From a checkpoint of a small self-supervised image encoder.
Data: 195000 training examples, 17.7 epochs.
Rows from block 3 of a small self-supervised image encoder, named by matrix and row number. Rows with one number belong to one channel. Each number is 500 + 40 x the weight over its row's rms, rounded and kept within 0 to 999. All counts start at 0. Numbers have three digits each.
After each channel's rows are labels from the 100 images, of 14848, where the channel reaches its highest value: "strongest on" is what is common among them. Only what is clearly more common there than usual is listed. The data: scattered letters and digits in many colours. In brackets: how many of the 100, against the usual share in percent.
# convs0: first 3x3 conv (model.blocks.3.convs.0.weight, 128x128x3x3, standardized in use, each kernel summed), inputs 43-85
# convs1: second 3x3 conv (model.blocks.3.convs.1.weight, 128x128x3x3, standardized in use, transposed, each kernel summed), outputs 43-85

convs0.82:514483447484435519577489522551553530433518498560431563471497511566551443522503579423530461447509487556535497474533457486446451483
convs1.82:488532564548492531554492467585555552518519517515462528517482563538581569560527543490569513472544625537529503535505545543510554551
strongest on: the character M (30 vs 9.4); the character W (30 vs 9.5); largest: M (25 vs 3)

convs0.43:550503574526483551549531505526523451408507488576509497479502550524459462538523497472509516482532485495487508500568476478474439437
convs1.43:469516440454515526486530566471514515510526448521483541515497519550532509533565604485512531554513543481476527539460534556562519551
strongest on: brown (47 vs 19.8); purple (42 vs 19.6); black (42 vs 19.7)

convs0.3:455461535465486527535501483554510470468498505493435531411491544405431503415423451548548559455527519475567464470535506436477490488
convs1.3:501481512506405444534462512525553474495445505490520482503481470513483483470448488470611475472514517520456488509444492538472518365
strongest on: white (56 vs 19.4); black (42 vs 19.7)

convs0.107:497500510520486541524497512584565468467492522513494567498495536443479462496519502475528495498514534507518509490540509396455445553
convs1.107:427458491454446482479481412522477491465475470474594512460454486585527509492485497515426483504468480463507487464506464469517441512
strongest on: brown (52 vs 19.8); black (40 vs 19.7)

convs0.117:504503480568478490512485516523517487492485505568413501532450476505437500462520526467517618474525552495542476511526570483453442482
convs1.117:535506462519479471581480578487562513495518487451500550389531574417510492531527442479515420528460490512465510467482452475479530466
strongest on: white (93 vs 19.4); pink (46 vs 19.8)

convs0.51:539475493514508505531508542512489462459552471603434550481538561432456440475561486464490506482506516553461476476532460457473467539
convs1.51:537473556486463480474415475499514528456451445472510542525473481525506468495451550458520396450487493483495512522526471517521504477
strongest on: white (96 vs 19.4); pink (40 vs 19.8)

convs0.15:557560558452461545562502521516543429442558519523477554578505541515473494484567504514541448478555502505498492506552485467491460474
convs1.15:486481474485498499469492506488437483490404388504481470446519415474490548465467590565474519512508463413520500474470504456509478507
strongest on: the character M (25 vs 9.4)

convs0.25:521482562520451531568524529553513448422426499598459535536515518520525493512553517493518479502511534509500486468534551433473464470
convs1.25:540562484493568497525544535520543557485561489555505449504504546529465476591491484490559469490506541513485528503487535466452484554
strongest on: the character M (33 vs 9.4); largest: M (28 vs 3)

convs0.14:519538531492516558605483497505556486475495568559434561477505605499524465469497552471574491471595482494537496459555532423475466540
convs1.14:533514547499542523522525537522542500558522505535484519545505547507512553524575584513546545539549548538483530541505570544535528469
strongest on: red (67 vs 39.4); brown (47 vs 19.8); black (46 vs 19.7); purple (42 vs 19.6)

convs0.60:485499483487499493543534539449528496503499506525484525537471513538554450521500478393533504509480464565542486535536488491501492488
convs1.60:568547484540495509516458444539478499479525413501487440524449561501570513450490605467510509500586477488533589516624466498504490455
strongest on: black (68 vs 19.7); purple (47 vs 19.6); brown (42 vs 19.8); blue (40 vs 20)

convs0.111:512474522443546517520484497460561503505478492517421498533534540422410394455466525486497542461491459526487510441525567483510524526
convs1.111:427507520483432525490487435500430479502516542497493420506425449464509537468492438485541473500481514496434450541527493559483459453
strongest on: white (76 vs 19.4); yellow (46 vs 19.5)

convs0.73:514559509538475565545547530498545491475557431567482544527533592459480485482487507507547499450536490540498556497541544460446483512
convs1.73:484546519501508555529475418519507517508471557487521470510442562532511517503534556490479509495504493491485620464541529529509480537
strongest on: red (92 vs 39.4)

convs0.18:517493463495542522538534537447501484494519457563405553419518547452536522514448489507500525463510549547534482501536455454460470478
convs1.18:555514473566499509544422549523477473454443450470478562511453490484404413475431551478548437527560505464450557500479516493465491457
strongest on: white (82 vs 19.4)

convs0.93:500479543496497520556508528553528423439585499539488520488508541507499497507516539516556474532521512549509536484565471487501436497
convs1.93:495417535528516545527472512458443452527466528496536520485502428493524572478513576506511506475369455502442464520554469474471531513
strongest on: brown (42 vs 19.8); the character T (25 vs 9.4)

convs0.2:496532443477467544554516533535542508442496514594446530526538524497554436534515534502548460445535462561528504464529490510452475504
convs1.2:498513500521506545515484520540537475535512544519495525529545540521521604533554522531578551503534545508462513524463557535511575564
strongest on: the character W (26 vs 9.5)

convs0.44:507492493499495535566527574473512492430510520582482522499570563502462451473525527503529492462550503538486518502521494450457474527
convs1.44:531583526505473523461447550486454539506532501459469491519485584509508442542502577443520497515523507537452505550467524568577483506
strongest on: purple (51 vs 19.6); black (50 vs 19.7); blue (45 vs 20); brown (41 vs 19.8)

convs0.113:513462480512471518511453632478542486501440541472480477570492445512508465489480568471511468481493503535434567467508478488459511532
convs1.113:602502542437496523497567389520512532515586583549573476490480526577539489550430497490549470541525489489473451524498464518543488490
strongest on: red (98 vs 39.4)

convs0.99:477432515529545561514538562559516525454499507560433524492522561485493483438488533487525566445536534552490510536478530416453390485
convs1.99:481547432597479445470530513460481505506486423478479557511528493424446538521541440573488567547447553405548529514479434525519493546
strongest on: white (85 vs 19.4); pink (45 vs 19.8); yellow (44 vs 19.5); the character W (34 vs 9.5)

convs0.94:468446511512518539535517516565571426433502505552501538499515541460511474479523494463515539478532496519517488537519507409468421542
convs1.94:466450511538527489516537467480466488475446536486565574428477456552561527548581464500462511520394533468522462506475530439536513585
strongest on: white (58 vs 19.4)

convs0.78:549493504489481541570523545573504485475511504543505524490507515482513450517562513463515537480547510521516552473595519493430438483
convs1.78:486569503443524514494473518500498561577520493521459517542560602537517505465483522534490506506514533541523523516547514548493482494
strongest on: the character C (27 vs 9.6)

convs0.72:506508485518519551554501517547550455396514459510496537535511490515511516432530532460521464487523479546536468493520549516521513540
convs1.72:494483506455537579400504460375472501512440460482500486490494602472489471432462494538473529471499497474533537504518522441493486478
strongest on: black (74 vs 19.7); blue (40 vs 20); the character D (38 vs 9.2)